Rows from block 6, named by matrix and row number. Rows with one number belong to one channel. Each number is 128 + 24 x the weight over the matrix's rms, rounded and kept within 0 to 255. All counts start at 0.
# filt: filter width-3 conv, dilation 2 (model.blocks.6.filt.weight, 384x384x3), inputs 198-219, a 3 kernel for each
# gate: gate width-3 conv, dilation 2 (model.blocks.6.gate.weight, 384x384x3), inputs 198-219, a 3 kernel for each
filt.31 [152 127 100 149 145 161 153 135 130 152 135 135 141 119 165 146 171 146 145 111 170 117 126 154 138 133 135 120 127 137 109 128 169 128 123  99 177 145 143 122 163 152 149 105  97 109 107 101 167 138  91 120  93 117 136 180 137 127 111 144  67 123 124 131 162 176]
gate.31 [ 98 149 103  89 122 130 119 127 138 122 144 119 130 161  82 126 161 150 139 163 128  89 126 140 148 132 119 143 166 132 126 119 132 115 111 102 122 158 126 121 199 118 169 132 108 129 143 168 114 143 122  92 135 133 137 121 131 147 106 176 142 153 168 127 114 112]
filt.32 [178 137 114 148 159 137 129 110 104 130 147 139 162 103  91 116  93  65 190 101 124 146 124 101 147 154 115 146 161 126 103 110 119 117 123 130  98 139 144 153  95 159 157  95 137 108 143  84 129 108 170 127 120 102 122 137  72 157 151 136 137 143  73 119 112 128]
gate.32 [153 121 120 139 128 144 123  96 157 126  88 129 127 115 127 134 117  99 119 128 137 127 157 145 113  98  92 163 123 126 142 117 120 128 105 114 137 128 110 176 139 136 162 116 101 157  98 142 124 103  94  61  79 134 142 152 152 170 109 147 101 141 127 104  78 165]
filt.33 [108 129 174 116 110 132 155 167  92  96  91 152 110 122 131 148 116 144  80 165 179 112 165 114 147 120 127  98 119 124 156 113 134 181 116 159 108 131 149 116 134 167 130 114 121 148 167 147 164 161 116 183 147 112 145 125 125 167 149  77 132 112 162  63 166 168]
gate.33 [160 122 107 104 120  87  75 117 144 178 169 148 133  81 110 147 151 174 144 165 156 105 134 135 143 117 114 109  83  88 137 156  94 144 138  92 121 111 137  97 132 141 126 144 107 171 114  89 134 138 118 157  98 106 108 118  98 105 126 123 111 121 142 148 169 139]
filt.34 [ 96 133 158 172 140 115 181 106 150 127 144 133 131 152 134 139 125 132 141 122 125 108 148 149 160 129 103 121 124 107 147 107 141 166 135 155  41 142 112 136 141 142 116 147 138 120 134 119 119 139 152 141 166 131 124 118  78  89 127  96 152 149 165 155 129 109]
gate.34 [ 92 162 101 169 159 168 108 129 114 158 154 153 174 130  87 135 136 142 138 110 119 123 119 152 115 113 145 165 134 137  76 133 103 118 132 145  89 116 144 135 134  97 120 145 157 126 120 109 137 165 118 114 160  97  89 129 100 108 155 144 148 148 119 164 126 131]
filt.35 [127 163 154 111  88 148 122 129  65 116  87 130  83 131 181 137 121 102  88  95 201 115 128 121 159 130  98  94  99 138 105 125 139 142 125 134 169 119 111 188 165 177 129 105 119 170 117 119  86 123 149 136 154 102 128 137 169 161 134 101 131 134 136  95  68 115]
gate.35 [127 131 110 138 153 147 140 188 144 146 140 132 101 136 114 152 133 151 151 129 148 167 165 150 112 119 129 116 164 129 120 148 152 144 144 118 129 149 151 133 166 149 123 135 130  93 147 135 128 121 116 140 113 118 130 148 124 141 117 193 137 182 135 143 108 185]
filt.36 [133 144 147 102 124 128  97 115 110 109 106  76 130 151 102 103 106  51 171 138 129  75 141 116 118 140 137 135 120 133  97 112 118 128 146 138  96 137 128 149 110 155 134 103  74 105 147 109 141 112  91 118 111 138 140  91  99 144 101 189  85 130  99  92 130 127]
gate.36 [ 94 117 178 127 173 129  86 142 142 121 135 130 158 105 121 144 133  97 126 111 133 132 110 120 124 139 112 101 174 138 105 163 136 121 149 122 135 101 131 106 121  85 129  94  69 154 137 119 176 132  91 106 175 106 138 154 149  77 138  87 143 134 146 123 141  87]
filt.37 [ 95 178  98 120 139 105 114 146 137 132 129 141 125 146  80 118 133 157 137 131 132 128 124 106 138 137 108 128 124 122 130 126 110 138 132 110 145 127 153 118 124 128 177 107 111 122 168 123 151 109 155 138 157 169  84 177 128  77 140 146 106  75 133 121  94 143]
gate.37 [116 121 105 157 119 148 134 139 132  87  67 105 145 142 131 127  90 149 128 123  90 133 116 153 123 111 116 139 156 132 129 128 148 134 104 105 120 171 119 111 153 116 145  98 116 164 101 129 140 111  98 153 121 121 144 155  89 179 160 132 133 127 152 125 128 158]
filt.38 [115 131 138 136 153 116 159  80 115 199  98 133 104 147 158 134 145 135 121 104 166 107 113 153 148 131 140 150 145 100 113 124 107 116 133 131 140  82 150 183 121 134 110 169 108 113 126 130 112 144 106 172 139 117  96 131  70 188 142 135 103  68  69 140 122 134]
gate.38 [139  84  98 135 122 135 112 132 139  98 132  82 194 159 139 125 133 145 104  96 118 138 157 131 137 113 120 139 112  89 138 146 125 165 144 142 112  98 145 172 125 150 106 130 129 106 154 141 170 141 149 151 127 140 122 107 155 136 106 117 111 120 144  97 114 109]
filt.39 [141 182  66 111 120 114 143 128 165 161 105 154 135 107  94  88 144 144 114 110 154  77 130 152 101  87 133  71 147 147 206 142 104  97 148 148 103 137 198 122 135 108  93 107 128 102 145 122 157  64 110 159 142 148 109 109  93 133 142 135 140 146 153 131 227 119]
gate.39 [145 139 111 146  95 155 133 162 129 149  71 134 116 108 148 143 155 152 118 126 114 137 127 121  93 100 132 118 102 117  98 159 140 141  88 154  79 113 147 110 132 142 107 110 114 123 118 178 152 187  89  89  82 102 123 127 138 127 155 108 140 180 153 106 133 104]
filt.40 [115  92 138 120 117  96  98 150  95 145 119 133 139 137 117 121 121 112 105 121 135 126 138 146  99 116 105  92  87 103  98 113 165 124  91 133 105  96 126 130 132 124 117 142 169 162 117  73 142 107 114  57 121  89 127 123 152 109 121 131 111 153 148 105 142 116]
gate.40 [130 115 158 129  93 108  89  94 107 109 114 139 126 152 148 160 130 151 126 156  97  94 117 110 127 120 106 123 106 169 150 120 150 155 139 159 160 117 105 136 112 150  93 164 130 133 181 116 104 159  99  98  94  96  91  79 139  86 104 124 132  90  83 142 114 119]
filt.41 [ 93 126  99  92 107 107 159 117 164 127  66 142 125 142  80 147 148 122 135 103 136 151 138 106  96 134 131 129 120 118 152 152 170 140 169 107 145 143  99 131 156 120  90 124 119 120 156 119 157 147 160 135 153 116 130  82  95 100 115 111 146 113 139  86 101 144]
gate.41 [163 105 117 117 151 149 120 150  95  87 118 123 141 146 129 109 140 135 171 119  96 127 141 168 151 111 114  83 122 135 136 110  95 137 108 142 114 148 130 121 113 108 148 131 127 129 140 130 154 117 125 157 137 160 122 127 102 132 125  85 114 109 147 107 122 138]
filt.42 [113 135 107 139 113 123  79 128 136 112 136 118 115 120  98 130 103 149 111 127 125 139 148 155 112 128  96  94 145 108 109 125 125 111 106 133 166 151 174 158 154 144 130 113  81 150 165 147 152  90 120 135 114 109 141 123 131 162 117 122 140 115 109 134 109 120]
gate.42 [153 134 139 186 141  88  92 108  67 121 134 179 139 163 108 172 144 156  99 106 132 116 154 146 101 136 122 103 140 115 109 116 122 143 116  83  70  80  82 124 142  96 120 131 130 130 162 126 146 129 153 149 128 126 158 150 138 124 158 125  92 139 160 195  95 149]
filt.43 [163 141 169 150 105 116 151 143 144 153 113 147 145 146 123 125 137 129 118  64 112 126 129 150 135 125  93 122 148 157 128 107 151 147 148 140 194 142 146 104 121 111 118 109 143 103 146 143 120 117 140  93 114 123 154 133 140 150 159 128 125  99 147 121 113 113]
gate.43 [115 134 145 142 119 131  99 146 138 127 146 149  94 151 146 118 176 132 129 122 118 162 164 129 132 167  92 123 130 134 165 115 113 139 111 140 117 143 143 155  95 118 127 130 155 146 140 150 157 140 100 179 133 115  60 101 129 116  47 104 101 135 141 127 156 100]
filt.44 [100 102 137 152 160  83 155 164 131 149 146  23 151  96  93 125 136 119 136 127 105 108 112 113 184 105 105 155 133 143 107 138 118 109 109 109 132  93 141 109 169 125 140 126 109 147 158 119 130 117 143 110 126 143 130 130 120  94 113 113 111  86 107 138  86 120]
gate.44 [124 108 115 126 153 122 158 103 166  80  86 102 126 159 131 108 126 140 139 101 128 129  77 137 135 125 102 124 153 166  85 107 118  99 126 143 152 160 131 162 159 121 162 117  85 117 165 134 138 124 120 136  89  96 121  87 147 148 122 129 142 103 104  76 202 120]
filt.45 [136 136 136 127 100 120 191 136  66 138 136 149 163 121 158 106  80 129  71 138 148 123 137 109 137 111 112 126  96  99 127 129 140 160 152 134 135 146 109 127 173 112 147 104 124 143 147 153 121 119 121 139 152 153 122 139 123 209 141 101 161 135 127  76 130 162]
gate.45 [104 126 160 164 147 131 118 139  75 175 101 123  72 121 101 139 112 105 117  87 107 129 102 107 118 149 117 151 137 119  98 162 184  73  69 165 158 117 145 121 102 147 164 125 156 152 140 152 152 150 115 121 116 142 110 130 156 116 137 109 117 106 108 137 132 130]
filt.46 [138 135 125 167 122 143 136 140 160 115 129 139 145 131 114 168 137 161  95 145 124 106 141 152 148 167 121 120  95 133 104 163 183 138 139 175 130 124 126 112 128  98 146 177 126 126 121 119 135  90 109 128 122 100  60 152 106 115 149 158 181 128 131 179 151 115]
gate.46 [120 158 148 177 165 120 166 149 113 174 163 146 131 110 138 103 150 120 145 112  94 105 151 118 140 163 101  72 100 138 145 115 157 116 142 124 109 100 129 157 132 157 101  64 151  68  93 105 172 160 138 161 116 108 166 128 143 107 102 185 103 160  93  75 112 142]
filt.47 [170 120  90 137 156 147 103 122 102 105 142 130 138 131 128 124 147 134 134 143 143  97 139 111 140 131 121 148 148 141 142 100 131 116 128 103 182 119 128 117 142 121 142 131 127 138 121 145 176 173 142 124 159 134 165 140 157 155 141 120 155 149 132 168 113  85]
gate.47 [113  83 130 113 146 133  90  93 181 114 126 174 130 154 110 101 109 140 149 149 162 107 168 138 165 132 108 122 140 155 161 102 156  69  96 128 168  89 166 120 109 118 179 136 120 130 136 138  92 119  95  95  89  56 109 129 138 149 128 124 139 115 159 156 160 153]
filt.48 [120  93 138 117 144 109 112 140 108 114 113 104 130 116 125 122 133 132 124  91 105 120 104 123 136 161 155 111 139 100 123 145 116 106 122  96 103 135 124 110 121  88  88 105 133 142 140 168 162 114 111 143 157 110 121 141 136  85 132  80 119 141 147 172  83 138]
gate.48 [166 125 124 139 158 132 164 170 151 157 120 150 164 204 110 117 125 166 105 105 138 125 155 103  75 150  89 145 127 137 131 120 140 136 109 109 103 159 130 155 173 170 149 123 158 106 125  84 136 136 132 141 140 107 115 114 151 167 128 125 113 101 100 141 113 135]
filt.49 [ 94 153 144 193 123 128 118 110 174 176 121 142 121 101 130  65 125  70 107 107 112 148 159 101 143 124 129 119 146 148 143 139  60 138 126 101 140 116  84 132  91  56 114 117 142 120 110  71 116 101 144 153 176  90  95 155 115 130 123 149 134 121  83 117 147 122]
gate.49 [135 142  99 134 157 141 144 140 162 145 176 127 126  99 148 148 119 148 111 124 118 113 152 125 162 145 172 116 102  88 151 142 124 114  91 158 102 119 138 128  93 103 141 126 136 137 177 140 116 120 160 155 149 116 111 131 167 101 102 154 149 145 146 118 118 152]
filt.50 [110 160 117 116 116 143 101 123 112 160 121 161 121 118 108 149 154 127 120 127 131 143 161 141 155 113 125  78 140 183 161 107 158 115 139 107 129 169 149 118 153 129 133 158 138 129 144  88 100 132 115 109  82  97 121  89 122 137 143 148 111 121 101 144 143 115]
gate.50 [ 74  85 128 152 134 128 144 105  86 136 126 188 118 105 112 102 103 106 111 115 145 135 103  93  75 125 143 128 148 112 146 120 172 153 144 143 109 132 132 130 120 175 133 157 168 128 150 133  98 100 134 110 120 120 132 136 128 150 111 127  99 135 121 117  94 191]
filt.51 [130  80 134 139 142 146 136 105 149 123 118 134 109 125  80 172  98 138 137 148 114 192 104 116 166 135 122 151 117 123 134 139 129 134 143 182 122 137 140 130 123  73 110 123 125 122 136 134 134 123 162 140  73 101 132 139 144  93 128 139 144 136 114 137 110 102]
gate.51 [141 146 138 131 127 120 111  89 141  68 126 127 156 137 138 102 133 101 122 129 139 141 114 123 116 129 112  83 115 121 102 114 155 129 105 134 116 126 106 149 115  88 138  81  75 136 101 112 132 128 147  63  93  85 142 107 153 133 146 123 122 136 121 163 157 172]
filt.52 [129 123 167 111 136  72 106 126 153 105 147  99 113 130 139 144 118 111 168 139 114 125 119 150 116 109 161 138 108 133 125 146 177 153 103 134 135 135 137 107 142 131 126 140 143 160 120 156 152 108 127 109 123 154  85 114 119 125 112 113 102 146 111 172 167 119]
gate.52 [133 107  76 139 102 144 174 108  67 109  97 137 130 120 127 128  97  99  97 136 155 135 118 152 141  72 133  99 138 135 119 128 132 110 163 158 176 167 121 110 143 129 173 118 161 126 151 128 125 165 137 152 114  84 156 106 145 156 119 125 121  83  96 117 137 170]
filt.53 [148 147 153 113 142 157 159 158 155 135 131 115 113 109  93 141 150 134  92  95 111 114 129 112 158 110 123  70 113 155 119 147  87 142 123 149 131 128 153  97 102 130 142 147 148 103  88 126 118 113 131 143 107  78 151 123 154 148 175 111 111 143 147  87 139 139]
gate.53 [159 130 116 110 137 144 153 110 136  91 137 104  80  95 148 146 122 136 104  87 111 154  72 124 145 102 110 156 146 117 115 146 134 120 112 158 157 135 140  91 101 160  84 133 110 120  91 129 157 142 153  91 115 137 143  95 113 127 141 163  94 111  71 158 104 141]
filt.54 [113 140 119 116 143 148 146 140 166 171 127 114 113 116 146 119 128  79 104  97 125  93 146 111 130 166 177 117 142 119 190 123 118 141  87 145 169 119  85 188 147 125 111  85 123 115 157 118 167 176 157 129 127 117  88 105 121  97 108 114 117 137 141 139 161 143]
gate.54 [166  86 154  83 114 130 135 119  87 156 145 138 103 142 120  92 133 124 169 132 151 102 112 113 107 128 135 125 123 139 106 134 147 116 131 127  67 136 135  83 115  80 119 154 206 107 117 137 143 141 125 132 106 141 167 178 176 171 130 142 100 135 127 111 160 151]